Weights of a small contrastive image-text model.
Model: 5.43M parameters, 64-pixel images, encoder arch efficientnet, encoder norm layernorm, encoder activation silu, encoder depths [3, 6, 3], encoder widths [40, 80, 160], text encoder width 256, text encoder activation gelu_tanh.
Data: trained on analogue clock faces, 18.8 epochs.
Rows from block 9 of the image encoder of a small contrastive image-text model, named by matrix and row number. Rows with one number belong to one channel. Each number is 500 + 50 x the weight over its row's rms, rounded and kept within 0 to 999. All counts start at 0. Numbers have three digits each.
After each channel's rows are labels from the 100 images, of 14848, where the channel reaches its highest value: "top examples" is what is common among them. Only what is clearly more common there than usual is listed. The data: analogue clock faces.
# convs0: expand pointwise conv (encoder.blocks.9.convs.0.weight, 320x80x1x1), inputs 0-79
# convs1: depthwise 5x5 conv, stride 2 (encoder.blocks.9.convs.1.weight, 320x1x5x5), a 5x5 kernel
# convs2: project pointwise conv (encoder.blocks.9.convs.2.weight, 160x320x1x1, transposed), outputs 0-159

convs0.193:508513508600469553554406549398496453467583507486538541560491513459444417407511571541501572462471468515445435439565451560423572525549493493414513476432450419452529532449542494509482517601468549541497455434566555494569525522493550483517514556
convs1.193:608548490461466554526482454492554578565455513534569562478445416488552477477
convs2.193:443520468506494398475477596438454488566472496520553455499500487518502471527456571394507471545585497513488468434510458407464562537540391544532465537628554399483524387512492606538581557576597504525488489439493420536482536534466417526564477586531476443572457505546506518552551517544468511460552538501464532531504510526495482561440451413591442505452457434516469477543445485492515507480423400600565437479522571493517544488419452545462553461499400487499589466524475482527554488522445557
top examples: minute hand past 5; minutes: 25 to 29

convs0.234:520508480400576510549569555525600518546460483461539422490404499555614543506460426451575540485476502486479521583454511534469552509554473453493533410461519470457466480593478538582472481546562414429446460490511467400460546517459450546529557537
convs1.234:544563557492455569566560452446554559537432454551567513441463540548473464471
convs2.234:417587474487549521530576426547538555444550509494522513536445518489522437403452504556569622503536567548475521486483541466524558464488490558502520541566507462568500562438577481496537517460528437517503475462414583508508455455551493471508549533431489384522451482441442484503521453598560528530482430410490534403395561443529460581543562533494438512596534477492511425436509463545466470478474578512393477551478555516506494466495547464405602491518475541605403568492430472448551497451532546
top examples: minute hand past 6; minutes: 30 to 34; minute hand past 4; minutes: 20 to 24

convs0.40:539503574490445546462481540567517408473511556632476441513538497533494529483444473523470458464545499464546357531491527493472588508444566531478582482537442515490510498629491505484521501553481487494484424520393515424468382480600450536502473468
convs1.40:443484512507529467467538495559402524572517466548572608521447522490476438417
convs2.40:483542575529472484544485546431502381456600487444546481577511555483496424522443449538505474423489596520524445520440591534513510540545499509532436478385589557528463471565488537516517557427477489446545494486518477442463504470504560591468470495459532538591536444522533512420483490549425440558501475516340470544506550445549570512543471481484583512475532466542477464585474480460529588497513458415421493477454489568433512494483538539466473586563535592491589549423463361432504506496509538
top examples: hour 4; minute hand past 4; minutes: 20 to 24

convs0.278:502525456502556475481404518504481448534542492481438520513411515487554537520552436483441462594562507511554449429516509545462388471505497491461526399558536546498504531387557392547486544487470607554476586472511451492631491551493436442530511514
convs1.278:517522431536512485555404460551489559468435480476550542454430480545593580484
convs2.278:550421454538454466363498552555585551536481509464598563470389488450490566460565500462445555463588533509537485412467505467537495444513590448584436513415476450578555487543529545445513495536567500529425509485485460491541504490565466584498543581556580488625466524493479494509492597413416497497568486417521550489435453408539520568515434553531493562429437569489516552584493463476533528451524523554472530447446511584552506529478457503449471386478457470569504472447477506465505473522492484
top examples: hour 3; hour 2; minute hand past 10; minutes: 50 to 54

convs0.20:497528489550411528473549603465449557502431509538470503575570537534446531586510585479475444462509459481557526478532513530550523446527471456433491475504374429424466532458568527500426499498524459571384516512390577545490424529571460541522523470
convs1.20:493444416484498548526481478490573583505409428532564519452461518524463443414
convs2.20:554503563431469496532542480496570469546498478599498500530485501500455565442474437471537462424528458469520352532548541544519492512453525422627522435460472560559432563537541512459495547530511534519584445567552485508539415432478461514452524441540494476463465506524497542408498491448476361487450448482556486504570478476520558464573505556511462390450551461426502459576446527528568538429632471584483527487523560550403491547521574535549416449432590513414502521580520538509519482473473494
top examples: minute hand past 9; minutes: 45 to 49

convs0.276:548547423468512470498514411492450413574488409524551514480507460490515541424578479585465409555499537482423494628586456547487541442533575537504585476522479526485469555506472529426591491576457492496434437570488465493541485527516453437538435530
convs1.276:470491417468450530569564496438567545566582498566572537541492481468469454448
convs2.276:412542552433553601470517598480556454494456534523509534467610503491515568541534353460519498499478503427496514488503527590559512482450572524509472406403451530503448541486571485592452575475467483548617539606524529454474494401513495465389557509520553448460504449550454442438542504480447441473385537508592530602573494461501533464542508502501633535541484462463513421581490439471529475460479522518462497473452538459474502515476558514452454470502490492447504538510475474561461618507468516
top examples: hour 11

convs0.157:498461501532466554579526476528410440534402508562544493467540530459443490578539578523532447425442509496518523545486466435500483459497555586436543508466346453558593509482510504474546429475421527530570430481587540449482498521450543489485556411
convs1.157:548546474425457510570534439457539583556501414541571547530504510592529516497
convs2.157:443563558489449474546571594535578472519521491473534602543482423495517466581431466459602493516498520537462449502568570551487575415498415448520452559517540484474482500480601535540484532547520423567529483405450567539546500387456506448489542525481499440490482446527557516481524477612545435403483485491480475494390458441436445591572466494514515455590496491492478458548528546420524502519517474530459473428540580513455522430481480600441475414513409441501451561503490477575588546437469544
top examples: hour 11; hour 5; minute hand past 5; minutes: 25 to 29

convs0.89:551538520467533570591474453412483458389526469542470516499582543509477584512457462522544467467444477510588427457550508440504644578556528517502495497519570505562517440543552494418508533454505523486551426464423532411506486546491508457459401450
convs1.89:513530558524485474456549570530472377481533543490501435413399501554520519462
convs2.89:526448423564496442519452584532448464534469525482576458546492534562470518541514497472381426478488482485458517500426440496501540578458436463571398527553507462406567471474471555561547519592604517516461546516535513465533421564530417472573487552592492500576482542622566566573555456496497505480563545498490440549551424501442513489439476464501418508465469537501455515491454445529538501516450500555515457477516520581474452540398399589492566495506487439478570417550497584531395546526435459
top examples: minute hand past 5; minutes: 25 to 29

convs0.194:508523576489476464517433495460493391570516474504517555498448545523546442503440467549582449600503466487394540566565527477456514543469482535479428457525559615587409543402460514518486516371506486558502528479427458483528509505579457490548528469
convs1.194:450539570537486440481581590565447491570548549478416521537507505460462445537
convs2.194:450530563533484558501523492457515529528512488458514479399477461459523512498489499435572517577561553571494478420626512447497556494564494476452521428521577430474403499496530498434463505543508567546517445555484517476471471386471476622478532512542527447544547623438455476479469547592518481496454492484502497474455524437579454438431394436477480607481499537513502447625425483492442589490544566484425543569477578508602514505501433468479506450401482415500501564486466447467600477544489461
top examples: minute hand past 7; minutes: 35 to 39

convs0.246:537564569479550534516415528507503464454536511548483487490435509553523523582491430516455520598550484454538452447488597521425457528430434547494517457507503490484443538422493421516450495381511596576435524453428479529615472536527428559512579497
convs1.246:535537533508485527589564472429520564588547476510584542556564432478449516525
convs2.246:523470483488423472412464564467478526493493558526533468467484498426451535402547569480495528421642590546592520525513561458547473490502479461526474504481519522551531526607454510415558516454505593479474479516522366472461598454460470592432474480521501472635593516477466547501495589475432492454516506491471538518486507426543536514479399454514507508407508578531592487566441580463528548409482552510498531526489511587573500523472444536505357472443484494530542490476487444449531438507450448
top examples: hour 3; minute hand past 12; minutes: 0 to 4

convs0.227:508536507494418478521516455428419408526530524550558489452495574570537545463477523385534514464442591564519445451528577500533449515528513564565464461468500496590434468567426556552450543550411522497546477479459466436542451567438511460397523516
convs1.227:459429540538501426524543556479434533546528469458573552446436484544514418422
convs2.227:536416516512543473545531544523434581449524526504475458501534476516554515542491448501441606423482518490411523523485496528563509509397603368574469458446522560524523480547487504541494532519601471430436589524466463466521427484518487480476554555511442518540543490483512565496553526528461446529529567548449503603572541517404449540473462411418475495461448517545534368522517475418566395426459526567415539490412580591488426501519473502409502536494519480496451467549597539472468548491499444
top examples: minute hand past 9; minutes: 45 to 49

convs0.61:459570470565531453456420392570564560504565539444497532553566504544487544536494514492498460522379495585466449477484579560587435424420497490475454478556461468530493611474415508567508453471486506491477504573483502573496524410423529472509469479
convs1.61:517573528394437538559493442461564555457458516539500423492554501438462562523
convs2.61:537510546513419526512512555523551456535515469467480548464506473541443476490522478503473444503500447479529544578536495589510406546528547522447560505454547501494506492500480412513447391467483583491478449544537510530588576489467558435498441433555511551465538539449484499526504520415583416523461392512590434454467418497500511481475480591451635520459530606508479518502419478368552578545601472411477614459520452533516497593560517488566427501460553530432559421518487491485424499479492417
top examples: minute hand past 5; minutes: 25 to 29; minute hand past 4; minutes: 20 to 24

convs0.32:520475540427469511482407459559535474491582542490430498507485535498519468507548360540443474585554497425436477517433488492529520535444538463529501596436537407469512534580466554499500593536587524487492575515491452516476514398480466558441463613
convs1.32:563534528467436484537523528510408476482527566510400429405506508538504463416
convs2.32:441547471615508406546451473504497468430532483469486445534489411486551430541499637510540536498514584522586528520510521424466577539545496537530413615572485534454520498525459563477480521502443512412488513413459483480450513561528480595542498499518371488551496491420547528513491465470512523422555482537384586445503487553488590534546566496547414472525459433489529505489596541544411451444473464488548454506515477465499554350511470479521512543525474475582530519504500444522539434455591561
top examples: minute hand past 6; minutes: 30 to 34; minute hand past 7; minutes: 35 to 39

convs0.135:448482504503524546500489551485475486474451428604504345580584506413447501510527490470461518497541567459512437493470535502530479579496510491512570506530495514549500446530432453551452610511513540531446518503425606554445401496592489588533506427
convs1.135:533553525502573444460463458577422528513424480399480424500580532511508531474
convs2.135:421467554405513488424450519484441413504500535512540536530552525530541479498434463485526473541505521599558503485464602434570392504471509561491468464536451640546484508613503541444484431458537530524510593444463389544502506470485523488462548422511524556563535493547515452450521545547403439528417526480537417523476507490524540560491491449433579375557519509570455483502459663494552514478521503509487510515367522495512485507449528482507444640516491559490504525494444448568496476488454489
top examples: minute hand past 5; minutes: 25 to 29; hour 2; hour 3

convs0.107:423476491495499550552563594500483433564466358423506464476472476430517536490505456559489565484582490461499417462452409488524482585500470554520509446572627606537511422475499471540497537522473518546543501421487521566420486531555525528552533495
convs1.107:555518553508475530534512388458510426408439491449441467514506427480557530563
convs2.107:496467496570510458507489579463431468582457576535482525487580489512499536453481524456516382546590426491537451452594520511429530420492505488503525534458538438403524559486498473573528524543450531532593464553641410444483574416353479485476501458440485586502509520448473502511487531529515526526466566482469505503549519494579553420459488456536503541486530479551420532563403560449481518453438519520555503548510477504528613535524419449540445505503477538402583464486624492477559544482504417
top examples: minute hand past 7; minutes: 35 to 39; minute hand past 1; minutes: 5 to 9

convs0.62:497438584554525470552433533525525520434503529529452366494567494526434405498457499510501480446580484528575495502476534517486460503508425486586461612504497461548538479497469491605434595433530518521461503461427496487460403540632522544516508458
convs1.62:478503468459496457576533419541461533469463546485551440405569476522466459606
convs2.62:456538527454481459473461532477568437547479528503484518520538495600551424577563540406486534494606519621566539397573549375549475522474480530501449481448433507594548486534489512463504444436545532540432546501494426420509488516607533684504499583558474487571509504440475528467426590422427491489425529517485468461451444455478548545526442450472510511532463480487482511625488547473507568547560479539480466503440540500547483425429491491520424539448472481489474520524438452536497420497467508
top examples: hour 3; minute hand past 5; minutes: 25 to 29; minute hand past 2

convs0.124:549457465474532431429444513476456465454474480514457507509475552459544570505439421504483447521406499396465526546515531452438608568499551521437529492576534597568398453468495578502515465475510507614472547503482567503635466500467484561535483516
convs1.124:634585479483461578502464437482521504493492461443448467541473417446466473496
convs2.124:559508503560468429576489517539513456436583546604577449574534464570453407422471530516505420561513536580590457569408539536493493512515466574521503538515538537493559537533459473527581484494552413454444501470517537521483431482413449455430450412461453459428452461515480524548515528503561491444506469556472461496501424538449504461528642579499457415549521545495448532404416534460470499543507530496551480489548437429522480491415466537469537568457466596514601414569501548517445517571495497
top examples: hour 9; minute hand past 11; minutes: 55 to 59; minute hand past 9

convs0.128:500513521503525556495452512465485476437483439636520376567589513391443501508413476434443498486513590483516440512483548514561422504491501477516528505541483507551452451583452528460499570513470483489483525533453503588438402499606482562433512425
convs1.128:483538522505564439474493489567425527526438473400433410427484554486533521553
convs2.128:436512513404556498382498470468466434484501542564550558524555512538498471501429464459519458471515570561549498469515591490573406489509543566505467426554482618552465495588499511480498438420527535527493570496490407519478481492489522454422520495499502514462566460543508493392516491548401402505357516473541442528492513523496502538456518424478622409529527478551498453525509644507514498502484515488506527480328509495489510540429522514525451617522472550418479550489457433597512482517487512
top examples: hour 3; minute hand past 3; minutes: 15 to 19

convs0.277:566438505494474506415562529525531416452616471435362500487485577466507486548514484549476486486535442458500462446452472583432432460575514416498508506567560579504495490514524587537540576569513514565504550512400486490541522547473504460401472530
convs1.277:470503545478459448562532462457431563556513441410558564541424440506521528442
convs2.277:415516417513473474564533534491507446461477459552592550539471457477503382537528497426568511516524527515519454525470510438489627589528429567519442522628489469550529461508507561544491497485483437530534551406469512473399455512622477503553578541570483434511407520490535516484529491465439510398522532516428585494488390504467548496532466490536503547586456434465529485495469460560410516506479398600533430480553533507444553481419462560478543517559437463511451516577458437542544549425499543
top examples: minute hand past 6; minutes: 30 to 34; minute hand past 12; minutes: 0 to 4

convs0.141:489528496524456566497342594545447548479486520520494354546536476466471531410509484448498468507572439462488461513457519523521508505492511519528513538472467491536575487481496491495496554449459517546491531508415673522451465529593451511613548450
convs1.141:472432519489610433500445526529459445409479523517524477446517588579535487466
convs2.141:484464535585554496492489566433446524475588483469549480418508439432536411506509477445570503527460552460498420437429512451503480545416456467523403451407591497501455455483538495538510495551503427506575493531533425510469420477504525618525540474375608575525507505493547568500417540527468435538557516482536490479447582491589536566586513428600521541468562452514482500518455539496446423582462500410437479591525537450541546486492438478445536479633564508510549551485491492488539525520468510
top examples: minute hand past 7; minutes: 35 to 39; hour 12

convs0.68:541520509515484569468383506528463457468458488609577395567499549415375499513537477551457450439579509509532474562443519554560491536483527535512509524468552513539481435497502475509512601475529432517508571426442585518441458517612559491467498458
convs1.68:518566534549459483529593549535539536479444529531529529500547503550632533578
convs2.68:513431593481500583612505505474420473525505524454542518454400424451556543526473492555524542480489546470444431518556517403508473529431444419570465471443572484478631491399533503544469513499473568538480489455486487456503506482488555584543504461423551476570509507435531443446486433440420428508582537510477485490481532438573499588513481460478459489532561503504476486493503534614387478507555515538538488583543626541464527492469551530542452455546577414503484513455615400482536495451436448
top examples: minute hand past 5; minutes: 25 to 29; minute hand past 4; minutes: 20 to 24

convs0.249:474445379476507538508454522571560441509513467471493555479520421422535562532506459573478459548517604519441541478544407413565475572448541544485475587522545580549571408504526485499436497559519513446529450474489505520460476398607448524491497508
convs1.249:460497510408478426569533522453515522554561459454533589539459425467553540444
convs2.249:528449511552569494350516470503416493599495478442489555397449563466513598554515512500429446534460465462484569471570506510500457446507499495437561472491507452517543485398484427491467516527503592547438469549549520504504506457425553513480463506455542555478571615465465502558516421529519559533532607426557411513538500469565475564385445470524480523390534634522397531494481468438544508525512562491484521495549489503569456561529475589526469495441468518442505501425540512476502551553449401
top examples: minute hand past 7; minutes: 35 to 39; hour 12

convs0.231:518620513491572504419481562478524500510542474463529504484506523537442511507475443366444545499491457465575485551549516515475524474497543559526588575500578520409476435514400529473518544510471393542571473490529408569549514559386447487429516497
convs1.231:442474466524524409475522550536395460530542563429452515521531412444556509524
convs2.231:578458463443554473506497527612444484533462537531453491564520515465471479542429528460436528463520470471539471518495460452487441550401500451604515480530499518558560542596464495510514409538512517434506534491591367617518508500395473412497507474471449552496498448508518546487489562421483471517535513488481487437551482525532528586476502618415494462489520502544424605461525595466592422446446440657585472499514489573474487475587531490593447543556473495462466435506537524465523516466445482
top examples: four ticks

convs0.64:484512506560500454381496540397409555514483582475505525458495470464530457552462424520525576535522431494608410471535529442581480516442557432497461496522541528501493435482553552517427607500553441474520597437517472529495448509478496492542399557
convs1.64:463470505518540465431472491499505439398441449569541482472470605590549515533
convs2.64:458568519540520506567480603417467440556478406475518528447501478501579502490478450463583427522481505480471521517505502377530558541457502520465446484481525521488466423501526579465437458505531505566508536438435578552448469512460449478642475517529539539471442559522551547448508396449464490492602467606509496490577444508569451555603566488537462479509481415566492459432508456608486530474573413427443497521519463404408579492463548560447513499486512593538483530521502441573442455558486520
top examples: minute hand past 3; minutes: 15 to 19; minute hand past 2; minutes: 10 to 14

convs0.188:511540468552483434482498440466428465462376518477513522421579406559436491526509535544487452564481421437539509438521406531554524487538477556409560549574398442531555490482542505443541454496543510583477500587541548558534489448499531453549568480
convs1.188:491539555545490462547544550470501527534455409545581530449442605552491432476
convs2.188:512484594526555516523380482575488479459492525571404457542561579532423542517563441533462496479511437474484447506492458570420484437379514429544451513397518497442484533475515444417514550522510519496509522529560498540538401494416457588511514513504511475550542445511575589561494522558528492414484538438406492484564532406504566597538516545457532486460536526526430485430535512440625435442456511495442503384475523622490437454525496552507505546560506522490527483554541455470481598519530522
top examples: hour 11; minute hand past 6; minutes: 30 to 34; hour 5

convs0.140:454512522486547473486405555553482549433430592502496487441517540508521534560470486517484564501496549487497441528477527476490435413505447510498554455458454474441484468510594593544446517474457570593445562513550500549403468602516369444501603461
convs1.140:551517535483465570528486434449514423406457525422455496545590524536535558545
convs2.140:527467512482517571491478508463391470452552465516487528518488459393457541503546494626488529444430525399511559615448552517511490507471565482477487525447526555486542630487496466499423512389384509413538534558492509454377592511499604533497441435430467526489523472430523396522512506458492543538500520551480595482567541534495545506520559437496524451447546470504511479489598502529425395446422550495526485584562492477516507530588522436507430521482509530517507459408579466494475561445497453
top examples: minute hand past 7; minutes: 35 to 39; four ticks

convs0.119:526559512557443582421478538474537481574544522580477515394489525430547532485435504532401470479529461539465473560483506415537571514444579491604407487529505532532426524509472515530518555495487441435462584524509444550513463413571549554476399522
convs1.119:568488461415515514432446510551471422476515541402438493545548407473495539514
convs2.119:510477497480461538474488545447421460432503495476543451468572433449476555439522441456523466533505569445509500539433519488480554547499517485506423520449473459469453474434545499447478474521430560523435473497566429459471433518483451530541384456553591551474581618478544577433408469420516455424456450500483469452454510457597560533529455433570574580546545516385550533544522592541381490524506539464521569566571485568460516500502479560565500441517455548463502617594525520546455565460486482
top examples: hour 3; minute hand past 3; minutes: 15 to 19

convs0.292:513461428504529560426482493548467460460527469569518459466488545481562534481411569419560534386444598571583500495561473500467609487545456502461551434522496486528490416492485606493418451479451536554525453533454495456442448565551511533418529471
convs1.292:498488457438412607561512455432550544575528522423482473526561477451472488474
convs2.292:566498467585507409592544474480515586521540482513519413489553427524487466465453635506458474499467540549528446568545528447482524493565445485518455569480474532494577517497471533545571579523502487415419419434503489390536396541553474555468417462476419511526502457479479547507483525443563393426570539525426462597523524485499456504507543450548408420516496473473502602513458584481491487509472532501583564594531428485589454468520458466477492497437529480483567472543551555443460436557588517
top examples: hour 9; minute hand past 10; minutes: 50 to 54

convs0.303:438518577553570438472449467458455546453554607524534564534543522539530457591598555528516560453485493499554477400539573543495517498445493398474449495419495452440571562484486513420548464490573471461414583523456537499486451498568497476464443514
convs1.303:464445458461467530488450415424562554523485430565579554521432518550552525482
convs2.303:445504502434470435522450516525448412532375568511526513492543485468510539455553500431491393522584462506573455452466459521438493571438487578509436568494435437407480519492533570437521529537504489583585481521567424564503535575391469486495478426474526529443463515484550529511462534498483531488473456464468465409507461428591601494557511509552523517603539501497432590496523602518478495541437427464601484500583482487477610491484506488576573477594467542438589485439528467506459523442459502
top examples: minute hand past 3; minutes: 15 to 19

convs0.12:525542506534487497487452569490467490472501418622536380523584527354410487536465451446436514494525540464511458529463535530566471552484499508529558537511461527575452485543492527513489599490500492530460532497457555575457399541573519581444495403
convs1.12:526508492461590482472497473548455466478413487427397391455511558462502506541
convs2.12:463491501423533504455501502484433436469502557509547508536555501511545494503398488464548466507512529582542495499468611453589405488488529521469468477552492609570450473628512561502501442438516516505506573462487405520479529462456516460464473462511517535481539484547494494401531520538417384520407522489503399543495508504537540547482503460424568358562493494562453486485499693476554507475482459496487534525383479450485533491406513471494470612524487553445492545505423421593499443506499510
top examples: hour 4

convs0.213:513495510440568499526486464536507453380561559448510514408469501512580521425532420551508461541600486444471528532482453491559491499470589532485575559483552461464504495611527562503441588452532441453528577390558488485464460528466407551469466530
convs1.213:484532535545517411464518544532459397437469525544522442413429540554533462455
convs2.213:500503478613437450503480511608523457418564474481475447521447437493510446507530558617491534520457516559554511537470566409587527509542546479530422618496471539479534575504501567493521473486434506425441517444458486451524480552491536520573401478517392466465477503433574555451516448425528472546518458553403505489485483541462519565585575523485396422486451489504540535470613558530412467420472525493563474565547451542449528432567500530565469554499475546563534437467556477442475430430512545
top examples: minute hand past 7; minutes: 35 to 39

convs0.222:489462575451462518512507590467526639511529585419453611523457422441570501521513556453426490479463399453479494511488536423467469491483511469555470614452515569523537449496549499444610501542434495531465550478508527452467555566521482459559476503
convs1.222:489560584566540542562557527485582552497451443442444446447513451448447479494
convs2.222:570430486504510487455458569418451489538432487496503459459565542518506521528507505484416476408460532510478563612483447436510505556461477496528461466564535553464592465490379512510495550473563593394441599488446524488487470562509476497495503473546477527536555470552537491590579412490437495454572582599494506610624458585435496463382508484482417487447496530499512485461519472521480457512459475551520457555526455459485487523458563553574457555469530479480574392508574528540501512590429419
top examples: minute hand past 3; minutes: 15 to 19; minute hand past 9; minutes: 45 to 49

convs0.14:540414526499428479502546480512532432610446492493413539544476512471521506502391500442496484485568441455512459559464510414489603519438508447516440490500461541561449453491516552523452482524555479551590571464520474543454513359545612479495531578
convs1.14:533558524458443557545556518430542586563549427546547541518439481457519453444
convs2.14:421422468500549470501563434529493558564563486516594511487469470424491485549504470484526446564461449567517423428509430415431514521446461551458523469615534516485476432484620550461462515601508468519457496485568586521537432535543460450525561436558523465475455581509526428449445506549509487528493462491521473492445542474513490520485513469506422493609489545472437594508474554517458549627495484538441510558559598466544480528351498402547565469508467493468454575402470441565505530533441469
top examples: minute hand past 2; minutes: 10 to 14

convs0.51:568597525528523486482511508490520398479493451637556494433567448431414458533451476429436481506494531437499441497501487550591486460513526545531515523561522539489469503576516530441483558532489414481538498444509481590487413537517475539338480458
convs1.51:538487556546554497455533505537446445512431546471348484471472561518465564497
convs2.51:406513520462506487462481506455477441510549532509538492565538507509524509482391466495559475480523514564554503507448632464612382486498514501514449472510519655586481485600505539499523464449509513490478548467496422492527528437468503462487490446508530548532553480549490492402540517540420386499422557535463378551504515521513532531491503448420546353576519502515490490508498672492553529508480495492497531525428515500472531512422513511511425622497491585465512565482429424608492459517494508
top examples: four ticks

convs0.81:452464564469401464447570432508535543466589541514460562468528529447523410462574439570448450565584526454449477507449468514509464516498433429486479547483539453426551521524558509442551592443531530518478613527533445481463539444424510491460419557
convs1.81:531524479431436564561531521486461519543539568461486457562593476446444415452
convs2.81:423531456549475433463494558530463494400539574479475466467481428547624428538493613398535484584586515566491489441511440386482549553555509532557398558541470481483406407492498613484525502503565480494537565494457372516513481542503444541543480558535400474502459567431519602517458473491485529511470466529494530463488503524501527525543467440550470528519481459548562539570548531506449471444407436514529482530478488435473574360546435469549543512570429472512524492563501529482520465444505529
top examples: minute hand past 7; minutes: 35 to 39

convs0.192:490499469446441559412616473440581519551494481584501541579566538499496439491440549443516413492452503509460489534576556502514576387442524501421556448494464497459489535588551528461440499610534489520486471532469474500499429500501424569474455419
convs1.192:529530538452447546580531454438532553487427454570563447427546565535474455497
convs2.192:491439509440483521489480547589553522464469457585516405530599566546458459487481488534453508449540479474525372552474471483548548603498512533523477510490460622505516470548522536469554536555438474483445448455553419505539462450526538466453463407542559504560426394559520484436418441455501344561486510386455535537530538507451509540557520554496468441544443546438469524550515595467517532473494439475508536476469533593463457552480528458556401511578546589400548514492566512525530523462450496
top examples: hour 9; minute hand past 4; minutes: 20 to 24

convs0.203:512546512533540506506507510481499435417479446644557391525618443414421481505449491442433521464533538468520426505477502534594461520506506536502561481540519524539462456534465491481492590520466449486444501463451565561434417534572459553412494432
convs1.203:530549516542599482481474506565478495505433489411400404481471575490491524457
convs2.203:433486505409545457414464508474443452477514508496532498557573508518523521503385453474534481502536521570552488524475626463578368501492544528492470449548502652565458490603508548526509427482506523527482574486462407504504479445474537432450519467511504524515543519564507515395545523538421387494385512501506397514494499487535545562512496473406545371574489477524466492508514658504537513491470489521497539510388511487477523502440510491492458589513476560443504563513455437611501483510472489
top examples: minute hand past 5; minutes: 25 to 29; minute hand past 4; minutes: 20 to 24

convs0.21:597538562504526436481406510529465444503503447569541382506577492395399495532496465534433486499541434438561494506446528483513506532538545571514530600510500515533515496497485503544488604495537493536471470394486610492526431553571530578430510467
convs1.21:511590421496425512523468455465453501428492608563492521487588432480483492520
convs2.21:486486523500517454441512483415493482493464560484560569507518483550620473538429451485502534487498626544514487513523576474592414542456521509507504434530489580615533446555498550550552437456538567514432518465458432442445500483491530427525504498430517500521508468539495486337541484499394428574424576497475393530504531507538528569469507482456585370498505491520459527510549625486543547528532514481534504515411533483495486441412478504489460607567497561457503554466490392555486415496485474
top examples: hour 4

convs0.9:530603576526450548480389550471478504517442540573463553437401479575550579486463505418524510594504452531431521567440503433468391478490501513471487557510445456551478478483589564472491508465493466558506530437436518511478446588555434505484557462
convs1.9:472559544456471564549497433499565501410435508484419426520548445454526561460
convs2.9:570486537423557459482435502438420462554429556558530508434527467517414555479486413537434427477476529496534639573573577484483435475458539536507534468571517508419581541446424412513498469415534525474399513554496552435421566516403517537507486503492462450453625546451488489533554529505557576457547576538526498518568481470505554503396570515470502461494512510546409412445468462429534503489476597508506488473494525451549549515477441575485486534425415512436530474446567501535470527545504452
top examples: four ticks; minute hand past 7; minutes: 35 to 39

convs0.70:497531500572522479464439514493516515516513476594428387591532537404467523573510444457430491499480553447444468460495517442432454544511477478559479514512515506524487521441432559471444514417481566542561523568461454545474498362584548557518608441
convs1.70:512495512470396549540517509436525501558545458518547562596472404432475540459
convs2.70:475477539464493525524416448492562482504448572526589451600553538479476521503428475546489545469539454556489452518536525446588394554513537479473509437547498591512500508560541579449512434556515489500430560488493441508501579433435513432467480491544537467550489492561493516412537449444471447589521477521450403503550441489536538517487471556383427382527411533470488543488491645456520563560550436533506482521592558604481468482448567460524379502475525524460562478449470419536570470491460541
top examples: four ticks

convs0.159:481484518469471511493570498532430457509446461410513498526458530615502461493485494460530390556480412411528598570513538535404541540466495494490433459467564577506449541474524431453479412481538515553496570558479584519559561461498569579536571544
convs1.159:523539533517530543560554509477585553476453457590521492462433591554470452425
convs2.159:569505560540546565578508423530556542503479456513484478453457478571496527485479537551597531597497471560532470549563535460517445444466511414438495446492519574521440566524438457457461462495478610538431471400525534519449437424418540485531472427492545509498532543456526551517527591500507476432510536523436453479490449484530466550474465538340472501441519554571453430439420439517484595481611565483492569461425518470563466534480459485458455557438605531463474567552481415539503518564555434
top examples: minute hand past 6; minutes: 30 to 34; minute hand past 8; minutes: 40 to 44

convs0.279:519582515541525531479503562434583486471539526582485496514633522460440516516392475455372470526488509478487490479506491511511480483511510494519513534599488573439426516582471535452492528480468395516487481541445468617500407493503497595376489481
convs1.279:544525512469618497524507530577423460451460500546483461496457603545559532556
convs2.279:440514510434509454456521509489462440483536540518530479524567512510533518491429488473539434484517540592584500515429601481611399464491512555458458464532513643543452488634532570513501471455482528470460573472510436529521552464476512466467488425495530501523565514591482480400538566555433418445384519495493425550497532502496502527471496451435572376574482492551494456506515666455573517468492505509480532533381472477505506512429494462494443605505464543461519542483457465614469472527498518
top examples: four ticks

convs0.282:470583518505523555521505553476506447464486391595566410512566479407439543503452480446408498478515541484486459465465506501543481496548513541555543533624483595477488432560451529455478557542508482523492460507423570601460419529539469590454544448
convs1.282:541519498543637481462459452578458487474443509479413477480521600473524475470
convs2.282:400454540437534485439488468498443449456525559526551524551549502499517521490425420489522485475535501578535506545442568513592407503482570510467447439535485616546450472660488546444499444468515516496521569460498411536521531468454545369434520432482536528453560517580488463424525540549401413524405474488547450530459533508511556503484481437448559416591515471519475472520536625465535484488493496484494537516382517451492529527405499442504476532564495527435496577474480472630555501497504525
top examples: hour 4